Weights of a small image flow-matching model: norm groupnorm, batches of 256.
Rows from block 2 of a small image flow-matching model, named by matrix and row number. Rows with one number belong to one channel. Each number is 500 + 40 x the weight over its row's rms, rounded and kept within 0 to 999. All counts start at 0. Numbers have three digits each.
After each channel's rows are labels from the 100 images, of 14848 (inputs lightly noised), where the channel reaches its highest value: "responds to" is what is common among them. Only what is clearly more common there than usual is listed. The data: rosettes with rotational symmetry.
# convs0: first 3x3 conv (model.enc.1.0.convs.0.weight, 128x128x3x3, each kernel summed), inputs 0-127
# convs1: second 3x3 conv (model.enc.1.0.convs.1.weight, 128x128x3x3, transposed, each kernel summed), outputs 0-127

convs0.105:508505504513521529482582492502507492508524544576515532509421546486494491551508515454494449515539502545429437477540527485486438542522484522451547409436472549490483529508478517473484475511546473484475437551480541495455538479476502477414489436440516450495477508503418437505412407432417449516495453442484504372510472487489500555470495433484476491542473516478563524492492531540515472499460
convs1.105:511484506520519484514506488560514491492439484475495484518513510448519521514525508531509447542462546388471542556587526533528565511487490469547550575554486480499540462435491457538493472446495503435486561512516498547482455562527431516515538602502381478547483453504484531445474572545556531568470453484448504598489426492492493533490481486450519498485487538499427453509511517430472511466485
responds to: grey

convs0.126:557551510532519510492516580469511518437502502472533485484539486386539501499488541476501450494504469514543491596497513482496492548457506463509512531498449528543520553524501467417527487495478472464501508478483513540554457501492458573444520527433469542491478496481336497494441499496512460485498500453432431522445459527435420490482428430406467544483455495482510476476480544485449468476477
convs1.126:520498542418509448524498468522512449494482538512542497493500467466504502450410460503465520485490543452464464460520444575493518499542477520473490469535500587443508496602520548588524473528472494524505487460498454461502460455493548482522529485487557521446492420509612527448476517503461480436535496487599435519565476478544558483545525497537492437420512491502508549545437439508548524559499
responds to: pastel

convs0.39:473494431406462475434372486458456400444396410370466470446490465473485477434456467505478470506448552567539520529533557543554563535519551541529500495536532516474522515547512521507499535529539575512487485497492466499523512490506443526479489489514474535479502473476461512524464500499536494502536504494491493511516462475485511490502520489469554533547539552495542519544538528526530536525588
convs1.39:437537565566499529541539541595555522543497541524498537518492602574488534528485522508553510539521437410482464414575472431459437533454438463474456516475475445470500478490503482540469494476489451536504514515564576503473468505496562488584513518500456491527601544448524465507454479525496502472472525573494507482457520486517481519508492491500440452472482468539485466483479431464448452491495
responds to: three-fold

convs0.55:537521512513485518560478520467468538523461486481477544470485534521482507535517504585474560527486502559476553448539459480479495477427519426521525547516537440479498536449486464548465444422435503425485526538419473483504418517482398485451507497485455444439475438552480470419445439456500445486552516495441487469502462528509483545481442539512473507511530546535532444554555493464427557512521
convs1.55:502478521456514481428456523508436456503518466480539508540482517507508545504480493514527484520522517435497495536504506513515481487553498575448526459494518499460543468543416543382533480511566552517408474459449493486549475488548555524491424462518533518530507517519449527498561528539474568551563471534503468523492501438553491437581566532507482536543509460525431619430423510461483486490497
responds to: vivid

convs0.99:577478516577512469557550493513448523531543566523530425503507512461462487526467507458510559520569483535544497455525535506550489563466473523498484499508473420572465521553565494504529481532489419492497545493584528489533504484497553537483482515520503549517592596489536543544501496500512521444410545539483510542546515420527525449556542573497499521549521547527470544539559506548507526486571
convs1.99:526453512491449533492483529495434408517498618566479457514517528539550521476474421524535492463571499510519492513481575403512464497497515453497509486511532538559569579491521526485549509492558435452459450502427508489530467494532477543477552537479524462531539466499527519551507470498491520613569533478472536525579506444513516521511473575528434517509458486516536532518505500478472553531573
responds to: vivid

convs0.46:477508458493480466488536510541445536460517459516542456510491470447480489355533534498470480494497458491512461500486507476410514511412465496440461470508525499503477493451462495473493488510446464465463498501495531498500466485430528464488531516418429560476427507447383475467495530431509435494501462488471511485518501513448478592524506486492509515458348452523496459462534478463460441488482
convs1.46:489508494535515614478504532530484492506530561440485477484513508550456475503443531513527503503475486470525497526486501515532499485561469542515455563560531510484485554522593489516471510563554489463496509432493421501485532459538445509487456459539489464576539451466514500514454548456494600528570532519573510554466543496420580479484567472542495484549550553476457564411447561516501497535530
responds to: grey; vivid

convs0.10:504527507495506499478490528524511515402463495498555487502516501528518508481486519510500499517521492512540526538528526504521534515501523488496489495514535485442472467477491471531494513464460484474512494511487494550544489483505501524513530519473456515461439457476437503460516482484501432494468494419411448464418436467428418455442399407411472436423426456491413425436431432426464470445445
convs1.10:487454483468489504454485464450475489442448473508488555524475543493488518491471500519508496512477496455407465468479473441430483542465493504478446497471490463497490483501461522474489537500510514494453462531451539474482486506483515468424495449530522527561517507422515519509471519538473547471551501585546463522552496437601506532615603573570562576552570543542550476514485463548520582547518
responds to: pastel; grey

convs0.36:495489452531440563518504446463444466523497505509477511511567428479447451535510509582453433482503506458503511442407456474436489494431471441481513545505457536536466521531513482487513456492468584494477484467433415524516381504489489483530535506484497515513497426441492478533445481447493509472446491474455434555516500565468461486529512523491471494470481474525469441489459502457390524520419
convs1.36:495452471458530540472541477464432446465509524519482472457459479425480566483479500444489548489513558503508521475588527505510515582487493499545540543431471459469460481489486503543518413508593472487557521496504611536463493515532467554514434432453554482490489531482491501443507451601475487471467494495458532442509474489495517482453413509475503589537513501485538474489597469483438500538528
responds to: dark

convs0.53:468423526484501517531483471515487472554480504469529590473450503497545492550521556547519559523525541468450494503511491470477502438483508480567535523540513467461535521526499512500519500496553587539452528534426508533489456543527506499504497493576577445557577523566561551509510543533493538470526537539541474544618514527574505461550599512525518523471561463533499446537526481435549563538505
convs1.53:571444405510508471462502501501486462530560537467447457586481540482452524460501464470506513457539501521558536520456478531454557577527582594460483434505524572534499532463566593484547488516529493439487454508538518524554555517531464475459505422439530466515531498498478514539493486513537512458520482491461518451463461462524520483509490494513481489506459473451504624464456517507413482502459
responds to: vivid

convs0.84:489502547502496522534536477485520512529512517549529520553400537533503510559509520503499524509556525538524506534546555509526530500529513518572504494529539446493498523536497462501500509522513457545559552560519580501502497562506535516588515544564542511546595581544576529527573557571539561493535528525552534530582494465541516442545515527569519520560598495490521529554535487536480565503548
convs1.84:523546507525485458479534501520478508492479509464415420467582481429494484500508473478435487481487491504533479500466414475429523526418504504468531558501494417491506490492500529565505427467443457426508481531482546493447466494463512494510514518453510474517497569511507514512466507513539497461470517453402508517406506487465531571487390504479498445496443533490490411566565586460457486472461
responds to: dark

convs0.111:496509501546546530531532474475529520433493518484516455454447462481517465496437522405469475494501462539459486487525509497525538526499525547505489421514451473472505491517523468471466491473529428533534547559522556514496547516500563534580539546486544498489517526547515462476506469510501518462494439404433453472453396445407422455436430468482576475468505540485452456477454425444461506481459
convs1.111:487545473474505487475540550540488526501511465443451534522579537544471523541463534540481518486507502408481503529429478462482510442507541484422509561544582476507517500480482483494513512532493529493474489505460490462478456480495500469498499446472472547529537460455514575455488579531513469513600535597551547590533515398556579506559594507544542518496521485529496536542487558562512543511496
responds to: vivid

convs0.92:503527503483507471466518506526477501405509472492526483495434500462554493472476538505483512490490488476372478578498541442501543466510513458467524446506489491474521453525523442410496469500522459555520505562503509486436468498536481553523550575480406454527497479378433552494512509500492437490501357500497525445475548544498528490573492474515518521493493491538526472499409482509427496497516
convs1.92:501528478528484489470473491495493516486445469512506462478534492492497494540516530375521481537516514531492488509470480516519537514505545552491449487521625466457499501483507558502514454454493333481520509494517559483553499514518480471353531561595541471489462501454559505490480458507471603499512513509469441491504474504489501511467515538509512456552477503510468394510472440521534499539456
responds to: vivid; three-fold

convs0.6:462521509534462499500422487518486504489467495502482457492451446519433452414557432531523516448477440472514492485505471461457505492510506506519535478534427482457456459497541513471512445487412466484450273471434505454516485516497461484536516515483517463567503506471525542542530561508482513491532504547433571465423550473471477483459459478535469470503492487517500526497533477478501500478489
convs1.6:510498473470481508444562562394500554464475519529450440445499471440509472549456529458524495475563465510490471531484557509530533514505512481523480535513582485451487481493524464519474507555542514513526527470566454461492489453535451529467527480464508500506605376519479532570489477485519506572466526469548453488507481519467564454543491460540494422546572486493513458457373510501474521552495
responds to: warm

convs0.125:453472522534527582496518461472516572503484480507577550506500517467584523519508552450584574575488526472553480518441470475506484502467525505559477522492490533498491542422458524547471548498476479513486523427508481496580517475537414503514432463493529555454437461526455461473452488466438513541532562438528460487517476554477458408443512453458507488494538452451504568488532504485534565547487
convs1.125:489432560536491560508496435514509470546538497535515553502465559573431512478514504508557576433519485433523543456490525458524492545494480531544525509474459520491515555500479541457404488468506508486444532494525502488497525572531520414538483461474506543509478514501493472578499531454374537556523515520521582525524525518519519566478538508491436497484523526503509588410576515484532543542447
responds to: vivid

convs0.75:542463506477540504506520504479524525508501534471455428448521463439472475469487503485483464485477501491540484473523574583487535455488473557511481568541481484500505506534493505523555484505499481523498515537459533462442492538441489529519524511478547426511525524487529221532459485496592495570500430502517484441498511505487519487470505500495499509524533483501526501504475505535498461517490
convs1.75:530524510532505518460538513461544488471492514561480502462534531530518477532524540473513523385475507497478596481453439462460487476483515460485485526565510477445525486479493509557535473571484500533502571510520526466517534510514465486606463435492357534447462459490533578432434510521402504422477470504480521564485549550538465468573503496467524476485481530500490471519490517544496554446527
responds to: warm

convs0.18:527442530516500461513572503489470544537563527481507470453397492489440496501480471413450497508495515521488428485524517543545535528484540572532558498493477487490486497517473527576477498499469454541543554556575560414433493523512579486561558571509557435507506490534540327503529523489528492474470495478504462484477479517483470470485481463485481445498524466465479527525505503518417515504514
convs1.18:476453501488529496503480497468545465412474526574496467495699509456479487475507493534527585480487507495464490459478490473424535528413497498494525524467491479490465480484470470545527521443470456503492508508500475460540516471459471555536448448452463487472461505542491523469522537458439511515412553505543533509512534519504524510491518511427517395510509508516470545502552514420500441463416
responds to: earthy

convs0.11:493523520525520533507508533535505511483514519546509497490506550508511474555501429427519490515452415491492486502510510494546489493569478517496486428516468589491501483471482525483409528452479471471483450515546440491504558503502375478475417447444490447447482535502506476510462438496452486487443465449463485438443410504489427494446499454485468486488511528467489470461423428388562507479438
convs1.11:482484539495514552517496445560527439535547477469418504521439462588443446474538511539477510469500475491518467478514593534545445461494530484527495536525464511492478490542533494497445587501476550536464484444573506439471500520496527529510498458520519530494552504494490485493514513451514436510484526557562505572614498524541485481442618531548459465478566455465545527485511465543570488539571
responds to: grey

convs0.4:506610473484474523454417469507491477480505540463520478545476381499472312463513551534512491453452485487517489521502441463470476564461520543470506466460457470520493407512509469500508477542483476502488360519489486443503502536482462517522484492514526460546526526503521503535575491485505562476500473521490541500451518455443501517483478546462447445495491434528458515489522485476504529475491
convs1.4:493571558520469490521564481406460470429503453553452489409480467444479532557471548472532501541508504490493486527514564542567569422506491478496476535491593515399416501545562495526534460545558524507509488492482513462504528464519510516478464506454501511527532460513465496510506528526483454535431499549522431455504486504493534428450616526489506492506482442514533458470447537459458461505538
responds to: warm; earthy

convs0.52:587485495529491516475535448437450497530524532416493559530520488522525455503522478525506476486489571509493549544547479525477467585486428484545555513452465492419474544498456564527474511405557545522469516411563452555486480508479514490493433493502541473508564514530498504464470382522509469460492535500517442527503453590518525510503507461562458511581526450497479497535536501454514571543487
convs1.52:511501516496456510457500409416524490537561471525562503507447504472531526522460484493506529492418483534515501418488595462511457507539413504481482501484448494485497520504461479545476504394495554516517540502544495470498483431520497522538492541481479513504559489490574502530472420524522459467447579468531550551532510571578533536485509505496379489477547407491521512495541529534532545466442
responds to: vivid

convs0.26:517609542529516533475530581511510544340488510508519455461415490513497489499432530487517537488494527521551542579494542483546529541531533479529523501523556505456525524528488513548481525491532414548529521551546536528546507469574520478473545553543526533516527520550536525489488544554501505512499494476494432502466489637485478457495490429475484529492518467505546491524417482472452508460509
convs1.26:532510533489572562522511443476517546449505534479522436554479443445482497483581540507489515496506491518474485456554571509536491524559500475499505527517479429521465470454525525439482495382525563504474435453438522521515488551483428489532503534473568422468511460518552455401456480562425434504479525496480470496447510463484546502565534514507440428500506489513453481474526413494520453507511
responds to: three-fold; cool

convs0.62:487477461469481478466455499436481438539478479447464546467469507491479493509530497553487531470500536455474518506461458453455426469464474433477541592475506500428499488510454470459444451478515571471395467488495436513528467503507486473388470467466522518475475503500458517470441453475450421492495519483460403499472523615513525467543546438523475563503494457525547461518437459467509513493561
convs1.62:516561529429492519562474493523501515482503481421526515523526480466536571465510525563513454572479539485473520458572534536487575501509465552510556476492491498473470534465508558510503566434453559517534503514491499502463529553511513546516542579601555475531518550552529481595493561569463466590535532455561477516484520412492516498459537450560540471510495547455479515492512481505468497580464
responds to: vivid

convs0.48:469512517479411458495464543573501488485525514421503545522513522514555483498581456551559463470522616451474498506510481510466481470555495418593567473482540497423523498540479567520511540508529550561474509457466458514491500432465443497376564488514463538450485463523510505525522490490525484474579481533461462459501460539491488495512538416485481504510524457507499449508515420491560523502498
convs1.48:502511484540582511461538474428542527492489520574588453560500441535442591513469583481461542492534466483485458488482462493526509538420487522460421508507464508510478523545497467460459545487521457478490511494539494514517525569484504456481443533509504514504483489474515459478477526477438579522438520462573420505503429481537531400489477504518511523539515445507512461499394437493406474493506
responds to: vivid

convs0.106:478519476446543488431431531544526541456473468424533533427505418489541522499469558531499435505578569532514476513496467465460525479480553477507472494568495530475543537596498475512518523414520499531548481533482495478511524511493444552549555518452534530497492495529542555434544496545528526460554581539571467430512584537545528440570497519514512491493518532510553498529453521498500586485493
convs1.106:509441487551485479522566480454520507512479506590471489493460487475382468536479524457430467538478519524480534543486533476549502501524531502521508527518490479490492484484504492573455498546539471544517469551527505426440514520502488442431479552498482488486496541517446468479486451506488471528462451408469430555543410485501465427438504518494420480419512420493474389469482401521496512494496
responds to: vivid; warm

convs0.13:379423538521514517489545446471515561451508521525523470519494514453574514523498539459513404526515446526440357504541490513519549531530520519486520368493486499504469492495493492343460501499482480527533514530511529509460531503525541366511514529506533441527515496521531475477533481498451524467474468508493516490478520520484521544508477496525520414475495516466523518506470529493506533518481
convs1.13:541359535522519527532482468540526411516503512545462464475572476561462440468480478485484500427477516514510500471467543470530458515508498500540502488529482525482503479484502462405531548494503469559483531520533557335473542518496526360499452499497509496476480464529487531513475527469515523437526543544518482537520479485534468462495547527459488485499537506491461425477466424505537502454549
responds to: earthy; grey

convs0.30:573531485479480440468487530449493452465451499481448507534485555566474478470497440574512518492447533541436563450551544439521521553508476510510487399512485443425491505495467532547524513531517473545507509486474514530474495419543447551532459445560449462541558475396556590504484465514530531441518441556518545497525500506544494487486441488459489466496503495612494519502549502512459510523522
convs1.30:523579467501531419458517563558480539477502477498522478558544480445559490527478577440505483500460462541538535512549547518529517508491527493478456522532593497526535484542485539516608512466448436509465520484494566490543467502524508586511568534583442444482472445506516591514489506523505440499453454484472487467479465526447503471514499448448502510516543501466483531547562541436485565454572
responds to: grey

convs0.28:483482478484461472416507497522513488466516448470462593473483448553592418526538480577544511409515505477480470454493467483491499486523521452468585501488403532497499515510453492476468524486472510611491502538497437600480461502508441509508492470501483480458463494540510531551459486465423494489546502510496480423509568508491511450446439478403478515502459546521515503462463552535452450503461
convs1.28:494457512461502475434487503436489507473481568461450480545469488482570528500441551489472490530549572496504562531497545445534495480497469525527475535580585507483484520504589494561441498501548517524466497518565459501454456493516513452472503464482520502533498455488522515481476528533484561631527486530507555532485450577439543483584487440493556511540541492494485539563468506511475383536555
responds to: warm

convs0.20:495590488513480470499552639557498559475519493500492477504414533484466536475558484490524566453512442461511515470515604515497500440508511524477462549569521460552515486562505522573432489561490427531536525572475550423490508495530520481624581542511507523536501458508510502475521609465514497543514485452505512502489507524477486487481505495461485502463526481462523479523480457503471446469496
convs1.20:513520534547519503523553574515544566496521588481540471499464496410478489502499497455493510460487484480501518557573454489529469517500435471502485487392525490580510536506516489503547485509520506521512535518511557393511504537524503502564506522472486545523483497508519413540484335545516444491484516599488445480507487533538455506536532494496421460487492467546474464468458459444508542467451
responds to: warm; earthy; three-fold

convs0.15:498482483434505509486442506503498483457511505478427432500585465557448472458462463525479557505483483458401598450547521549506490464503474503461507435472495477508481506487498494543473479483498469497514476497466490515362473545489460600532452473506484352551513505451520581533509541520566522550524546521545514401478543535499550519516508525525492512478498502500509563483503508467524493493469
convs1.15:489524527533503510531469505477505511498464465534546534444434489475518471493482493463513491498553512540510449538448454503552520523541551514521484484548469528511492524509506544405513527482453522523502545504541532450589554513488475501521513517516528545482448494526527463503470442433452559447521471512490378476484447491526470413493506563471503403488483492530496376452431369511514547472438
responds to: warm

convs0.93:446484578557508580479527453490511546329487528535523490449401507520462494517411491441540497468513520536552501490506511512559507537572520495529510486521486500468501500519484526514493540462513453537524530537631535551541549470563505439497538552555488554502540558496556519541463503503499524549446473469511449478482494494505491489516521478483435472499512486456523487519433484483510509413489
convs1.93:462418519515588505399477486510471468513476460502550489479489454571494444548446482488531491511549527545473507450486521524518530517545450437527523463505523463464483489454468481526429497534447503462467532535557471471436482528465502519544545504453542569451514420547558573517536519396493528532459454527538452517582460492525515542437444502453484508437480467492577529530525529524539450537515
responds to: warm